{
  "decoder_qk_norm": false,
  "decoder_cross_attention_every": 1,
  "muon_scale": "original",
  "learning_rate": 0.015
}
Rows from block 4 of the text decoder, named by matrix and row number. Rows with one number belong to one neuron. Each number is 128 + 24 x the weight over its row's rms, rounded and kept within 0 to 255. All counts start at 0.
# fc1: MLP up (decoder.blocks.4.mlp.fc1.weight, 512x256), inputs 64-127
# fc2: MLP down (decoder.blocks.4.mlp.fc2.weight, 256x512, transposed), outputs 64-127
fc1.170 [140 144  97 127 112 139 115 137 113 140  99 110 120 150  64 156 181  82 146 114 163 134 130 133  74 121 108 147 146 106 144 136 117 115 156  99 134 103 102 150 103 100  89 151 132 137 148 126 125 125 114 120 125 147 119 121 131 133 141 209 180 144 170  75]
fc1.171 [175 134 123  88 133 140 105 157 138 181 110 132 147 143  87 114 111 147 125 121  88 166 124 170 122 144 148 120 120 110 121 150 151 170 119 144 147 110 121 126 188 143 169 126 134 128 162 107 170 145 127 117 140 138 138 147 135 132 102 116  99 145  72 117]
fc1.172 [153 116 124 147 137 150 146 110 120 145 125 115 147 128  98 138 150 144 135 103 126 133 173  94 129 135 138 117  96 119 135 120  99 158 130 139 119 126 131 167 119 144 127 123 143 144 130  88 151 109 137 122 142 152 123 142 130 108 147 137 104 101 127 145]
fc1.173 [116 130 160 163 152 103 127 112 135 123 121 125 136 119 124 130 135 153 155 195 141 113 136  96 134 155 159  86 108 108  80 145 137 140 110 120 131 124 154 127 166 135 123  76 143 124 104 160 141 132 208 141 109 100 118 157 135 113  93 136 150 133 136  80]
fc1.174 [107 127 111  95 133 158 141 147 192 125 150 151 159 160 150 119 178 128 126 129 101 100 111 122 117 108 109 145 120  86 105 193 162 147 107 124 138 119 148  96 130 113 153 114  99 125 134 173 160 123 132 126 118 149 140 150 149 111 148 112 139 100 119 139]
fc1.175 [ 83 105 124 117  89 105 139 155 144 146 112 109 130 131 143 129 117 147 145 103 167 112 129 170 144 150 107 124  87 192 154 171 154 111 103 111 152 134 112 190 135 140 123 158 170 140 148  82 146 127 126  94 126 105 103 129 165 159 167 152 125 158 134 143]
fc1.176 [125 125 103 164 124 130 144 110 104 147 111 102 140 126 130 116 128 174 154 139 137 138 114 102  98  95 127 153  97  85 136 123 117 150 137 140  75 130 134 115 114 101  89 152 154 118 159 163 191 156 150 146 141 139 136 137 135 103 122 140 168 114 137  80]
fc1.177 [ 95 100 145 124 143 184 132 115 114 110 141 137 150 128 109 150 145 118 129 168 102 183 136 130 117 102 138  96  74 152  45 140 120 145  76 159 167 127 153 115 170 110 113 127 110 104 109 121 129 115 130 116 137 167 102  93 103 172  96 100 145  92 139  93]
fc1.178 [136 151 103 125 114 148 194 158  97 168 137 136 151 116 110 116 134 118 116 134 142 150 119 144 131 149 125 139 123 126 158 143 162 133  87 125 110 146 135 135 120 149 165 193 156 120 157 156 106 123 151  97 127 137 101 146 114 167  75  94 156  94 169 128]
fc1.179 [128 148 128 102 114 167 126 146 145 123 113 123 107 118 123 110 126 112 102 100 112 139 167 124 126 143 142  86 136 148 114 129 102 167 129 118 137 167 161 103 119 102  61 109 132 142 136 144 164  81 109 154 106 167 117 127 164 100 130 157 179 127 144 125]
fc1.180 [141 116 107 128 138 112 153 149 131 145 122 130  82 169 112 128 125  76 118  97 131 132 106 116 113 152 100 132 122 115  93 166 111 148 119 108 147 147 147 156 123 139 113 101 119 121 154 139  99 119 153 172 106 166 139 145 138 142 158 105  64 153 136 107]
fc1.181 [163 109 150 101 113 116 109 131 153  98 165 124 119 104 127 139 101 125 131 127 165  99 149  90 139 105 137  70  82 128  72 127 165 161 145 122 142 152 143 135 149 129 111 143 149 129 113 142 165  77 150 120 142 119 107 115 156 135  70 114 135 106 105 122]
fc1.182 [107 126 126 118  90 135 112 112 178 152 118  94 116 110 142 141 115 148 139 155 134  81 140 138 121 101 147  99  93 108 132 115 124 121 115 142 133 199 130 105 161 150 152 122 146 115 144  82 169 149 135 124 154 120 151 120 154 153 119 151 113 127 181 153]
fc1.183 [150 147 119 102  93 112 119 140 122 121 159 128 128 124 121  97 156 113 156  93 123 139 143 110 140 134 103 134 129 167 120 116 113 137 117  89 131 133 116 136 126  95 122 150 143 132 143 148 159 179 152 122  88  91 138 105 125 107 127 141 145 164 144  76]
fc1.184 [ 98 133  78 133 171 152 142 133  82 106 122 149 116  96 116 137 169 128 121  71 122 179 121 127 132 114 132 146 126 110  86 120 124 125 125 118 142 129  78 129 127 124  98 155 159 159 143 140 136 138 127 143 143 172 115 147 128 132 116 133 118 175 125 123]
fc1.185 [112 171 128 113 129 157 100 147 101 150 135 138 113 137 130 130 118 132 128  99 140  92 128 110  99 128 173 137 111 124 165 109 149 147 174 104 162 160 135 127  95  92 106  93 120 136 188  96 127 153  92 110  86  98 167  99 105 108 102 146 124 119 152  74]
fc1.186 [134 120 123  88 150 115 103  88 131 130 139 149 114 160 106 146 110 112 139 122 180  80 112 116  79 151 117 148  91 120 135 149 113 140 158 101 143  95 105 130 132 174 112 122 159 157 121  99 125 136 117 141 103 132 130 157 115 155 142 151 128 100  80 125]
fc1.187 [142  99 141 119 181 131 144 132 125 123 134 101 141 150  70 130 130 136 130 138 159 125 168 145 107  99  99 134 140 116 120 102 110 190 127  84  97 131 130 144  88 116  94 130 109  80 114 126 134 133 136  88 102 114 126 124 144  93 146 168 190 115 113 148]
fc1.188 [146 122 144 118 169 113 174 128  66 132 148  99 165 156 150 132 164 126 160 194 117 150 145 140 122 154 154 152 120 113 134 150 130 145 139 178 108 127 165  64 148 128 153 135 134 125 142 110 101 130 106 124  82 136 160 162 103 125 160 106 125 123 105 146]
fc1.189 [169  97 102  68 122 110  72 108 119 125 110 122 145 121 146 155 170 132 141 126 152 128 117 136 147 141 148 114 104 157 105 123 152 117 200 109 138 117 122 127 152 136 152 145 127 128 139 120 140 166 108 139 161 132 174  99  99 140 108 125 128 140 120 134]
fc1.190 [141 118 105 138  90 115 146 137 133 118  89 139  97 147 139 115 132 145 149 182 135 128 138 140  79 135  86 117 123 124 172 139  95 156 101 124 158 149  85 134 125 144 143 132 105 129 116 166 107  85 172  97 149 105 125 157 109 103 130  66 139 155 103 187]
fc1.191 [170 140  94 106 119 108 151 147 106 123 156  94 128 146 139 101 144  99 140 100 161 107 113  98 122 126  85 165 143 158 116 117  94 147 135 135 143 131 121 129 166 145 110 120 121 111  98 136  85 175 136 126 138 131 140 114 109 135 102 138 130 129 109 165]
fc1.192 [ 94  83 146 116 137 143 161 163 129 119 123 114 119 150 126 148 151 125 144  76 137 133 147 120  78 168 106  92 108 152 135 152 167 157 119 150 105 137 111 189 127  98 156 126 166  80 152 137 129 137 134 104 146  93 129 125 147 115 167 114 128 120 146 121]
fc1.193 [151 113  87 123 101 102 103 131 126 123 149 122 168 207 182 147 103 145 121  95 105 102 126 106 109 107  81 107  81 147  89 133 131 155 124 122 153 125 135 125 159 117 100 125  93 138 142 153  93 128 110 147 150 130 113 151 110 136 133  96 176 119 143 110]
fc1.194 [110 120 127 127 159 165 164 142 139 165 130 141 123 131 112 126 102 130 134 129  95 129 135 134 107 151 152 160 117 124 153 132 107 132 158 142 113 111 121 118 143 154 135 118 102  86 116 126 159 148 112 134  74 119 138 131 143  86 157 127 167 143 132 115]
fc2.170 [130 138  85 132 112 145 154 135 124 123 151  75  96 110 132 119 149 117 102 114  91 135 128 105 107 109 162 125 113 149 110 138 122  77 171 165 145 155 121 127 154 154 132 117  97  97 156 145  82 156 119  73  99 104 119 120 135 130 128 120 123 102 108 150]
fc2.171 [ 82 103 121 119 115 134 116 141 107 111 181 118 157 172 213 112 136  95 149 140 132  94  88 192 132 140 169 132 143 131 125 109 134  98 148 140 134 138 115 133 141  99 166 130 122 119 151  97 118 106 120 120 136  93 121 103 167 155 120 173 129 123 132 138]
fc2.172 [111 132  84 164 115 120 144 157 115 131 153 111 159 138 169 129 122 133 150 133 146 123 103 128 103 149 121 135 107 138 161 160 108 135 120 127 145 136  98 122 172 172 118 118 165 165 151 138 152 134 121 112 107 150 165 130 116 137 132 106 129 138 130  65]
fc2.173 [125 145  85 131  75  91 157 144  96  98 113 105 159 120 145 111 156 149  96 115  71 175 138 124 141 148 136 173 137 120 133 164 120 128 148 120 135 105  91 107 131 164 150 116 163 132 134 146 120 137 136 125 120 148 164 106 139 124 115 141  69 176 135 184]
fc2.174 [167 142 130 113 120 132 115 118 185 144 127 172 127 119 101 100  98 124 163 164 108  80 155  91 133 103 118 124 125 117 127 176 158  96 139 130  68 153 121 118 144 151  77 142 147 153 124 107 155 101 135 138 127 160 154 106 160 113 125 112 161 168 147 102]
fc2.175 [155 150 119 141 162 118 155 159 133 151 123 143 142 126 132 113  88 137 121 109  87 121  94 188 119 121 149 142  77 132 107 158 148 105 185 137 169 132 133 116 120 162 146 138 136 100 137 117 140 129 137 142 134 116 147 131 109 121 156 145 138  94 171 135]
fc2.176 [133 127  83  74 101 123 134 127 103 115 145 164 127  99 103 107 107 120 136 128 150 149 102 129 129 147 177 132 113 107 157 134 118 114 106  94 159 114 143 130 155 178 106  98 144 140 123 112 143 111 133 130  77 131 119 112 144 118 111 146 153 143 165 137]
fc2.177 [148 103 201 137 131  95 157 112 112 142 130 108 158 146 142 109 102 154 123 146 129 161 169 120 140  95 156 126 134 140 138  87 159  99 154 117 122 141  93 164 111 131  85 133 164 131 110 133 103 145 118 110 102 108 130 154 155 122 159 104 143 132 128 127]
fc2.178 [132 140 186 140 143  85 125  67 121 125 138 140 124 135 146 137 112 158 142 112 148 143 161 157 130 121 139 143 120 150  78 137 118 146 101 138 143 135 113 111 145 142 134 132 125 182  74 142  96 133 115 141 103 115 148 143 132 151 159 131 155 104 115 120]
fc2.179 [118 125 111 107 121 137 151 153 113 190 119 145 115 145 131 154 136 123  84 101 147 104 157 102 154 113 118 150  93 138 120 144 151 112 153 141 163 143 129 110 146 143 121  77 153 143 138 168 120 155 181 136 120 132 144 189  86  85 163 155 114 119 152 133]
fc2.180 [175 119 138 134 161 153 144 147 160 113 112 130 115 112 111 103 182 139 127  82 125 131 112 136 157 113 149 133  94 104 134 142 156 129 126 161 179  96 109  94 158 111 129 106 148 131 168 142 144  57 154 115 108  92 113 118 104 105 135 115 174 103 135 152]
fc2.181 [ 93 146 103 132 119 112 113 126 120 117 118 111 128  78 151 105 159 137 139 135  96 115 138 128 169 140  95 135 173 110 108 114  75 124 139 136 111 117 144 142 101  88 155 130 127 110 164 126  82 102 123 130 103 120 102 122 167 158 170 126 170 130 122 109]
fc2.182 [149 148 140 130 205 136 153 121 155 122 143  88 166 116 123  86 137 178 122 132 150 135 153 136 132 164  95 107 136 111 101  90 136 179 136 144  91 139 111 134 143 121 147  90  90 160 131  98 137 125 140 104 113 103 127 133 134 134 139  97 132  96 112 116]
fc2.183 [132 140 137  81 109 152 147  79 125  89 127 121 129 105 123 189 120 108 134 127 103 170  85 117 170 134 168 128 139 117 128 133 111 107 163 121 125 124 115 129 140 155 173  89 119 105 158 158 100 141  95 140 171 141 107 145 130 137 161 102 101 131 107 137]
fc2.184 [175 119 129 110 147 145 159 138 113 127 150  97 106  88 139 148 136 120 125 131 146 128 102  87 149 121  90 158 152 142 127 154 125  80 107 136 116 122 117  92  79 165 167 104 114 115 188 120 123 139 170 129 126  84 132 112 155  89 105 134 153 148 112 126]
fc2.185 [108 151 160 169 123 130 131 141 135 143 104 118 129 125 101 118 148 114 154 138 146 133 129 142 112 148 145 129 100 109 145 100 106 143 138 108 107  94 131 167 104 121 153 124 111 156 157 152  97 108 175 165 139  85 103 184 110 101 107 148 130 105 138 189]
fc2.186 [126 118 106 122 117 142 140 136 158 180 141 131 111 124 109 105 133 144 129 131  80 124 153 161 133 108 139 136 158 110 129 138 103 120 136 198 113 147 154  75 112 115 122 125 162 136 136 135 160 128  97 159 117 156 152 167 157 129  99 113 133  82 117 138]
fc2.187 [159 141 124 107 132 160 148 146 100 104 129 152 125 124 164 121 107 106 139 140 114 121 127  90 138 138 168 133 111 139 149 147 114 115 159 177 167 164 152 158 139 109 134 122 153  92 105 108 139 120 168  98 132 128 151  99 123  85 138 105 138 140 111 119]
fc2.188 [112 138 150 117 129 157 106 127 148 127 141 116  80 124 109  96 108 120 112 131  88 149 156 187 139 127 137 154 191 110 128 150 137 119 146  97 105 148  90 144 124 138  91  94 111  90 164 171 146 159 121 120 186 117 123 138 138 148 128 122 119 129 160 149]
fc2.189 [ 69 128 120 126 145 132 159 150 118 134 120 137  79 164 135  99 148 134 124 136 158 122 157  73  96 109 126 105 165 106 111 144 146 156 121 167 144 139 118 138 122 140 134 181 142 115 115 169 123 163  97 109 118 140 118 136 115 129 150 148 129 132  93 116]
fc2.190 [107 104 152 136 144 182 109 154 148 129 168 140 130 150 156 144 149 103  90 128 137 127  89 119 139  92 146 167 119 133 161 123 151 133 114 132 142 164 111 111 115 123 121 170 130 160 122 102 116 136 150 123 105 154 165 101 120 144  93 108 145 115 136 147]
fc2.191 [120 139 109 127 109 108 114 121 166  94 101 134 125 123 115  85 114 128 135 160 135 108 104 101 130 136  81 125 142 137 144 155 145 147  86 111 108 130  97 186 132 141  89 166 163 156 142 103 157 149 140 115 135  92 103 112 126 147 120  91 129 141 137 119]
fc2.192 [120 127 124 154 151 166 159 145 152  80 118 101 106 116 168 121 145 116 158 127 138 134  98 133 170 117 156 101 109 137 112  94 129 113 117  65 145  92 125 142 111 157 104 152 120 148 113 132  87 120 126  89 157 101 109 112 126 121 178 169 126 138 126  98]
fc2.193 [113 162 100 160 131 104 148 100  88 101 108 117 128 176 106 152 143 141  99 120 115 117 153  92 153 169 150  92 130  92 118 133 141 152 118 193 128 104  76 147 129 142 175 137 121 100  68  88  81 112 134 105 139 158 119  86 111 110  58  92 102 150  98 128]
fc2.194 [137 111 115 115 134 121 160 130 156 139 117 152  59 155 113 145 149 137  94 105 154 154 102 137 122 146  97 143  85 119 122 101  83 110 105 111 121 132 145 141 137 179 153 120 163 169 114 150 159 154 146 129 141 141 133 132 158  88  95 149  77  81 111 104]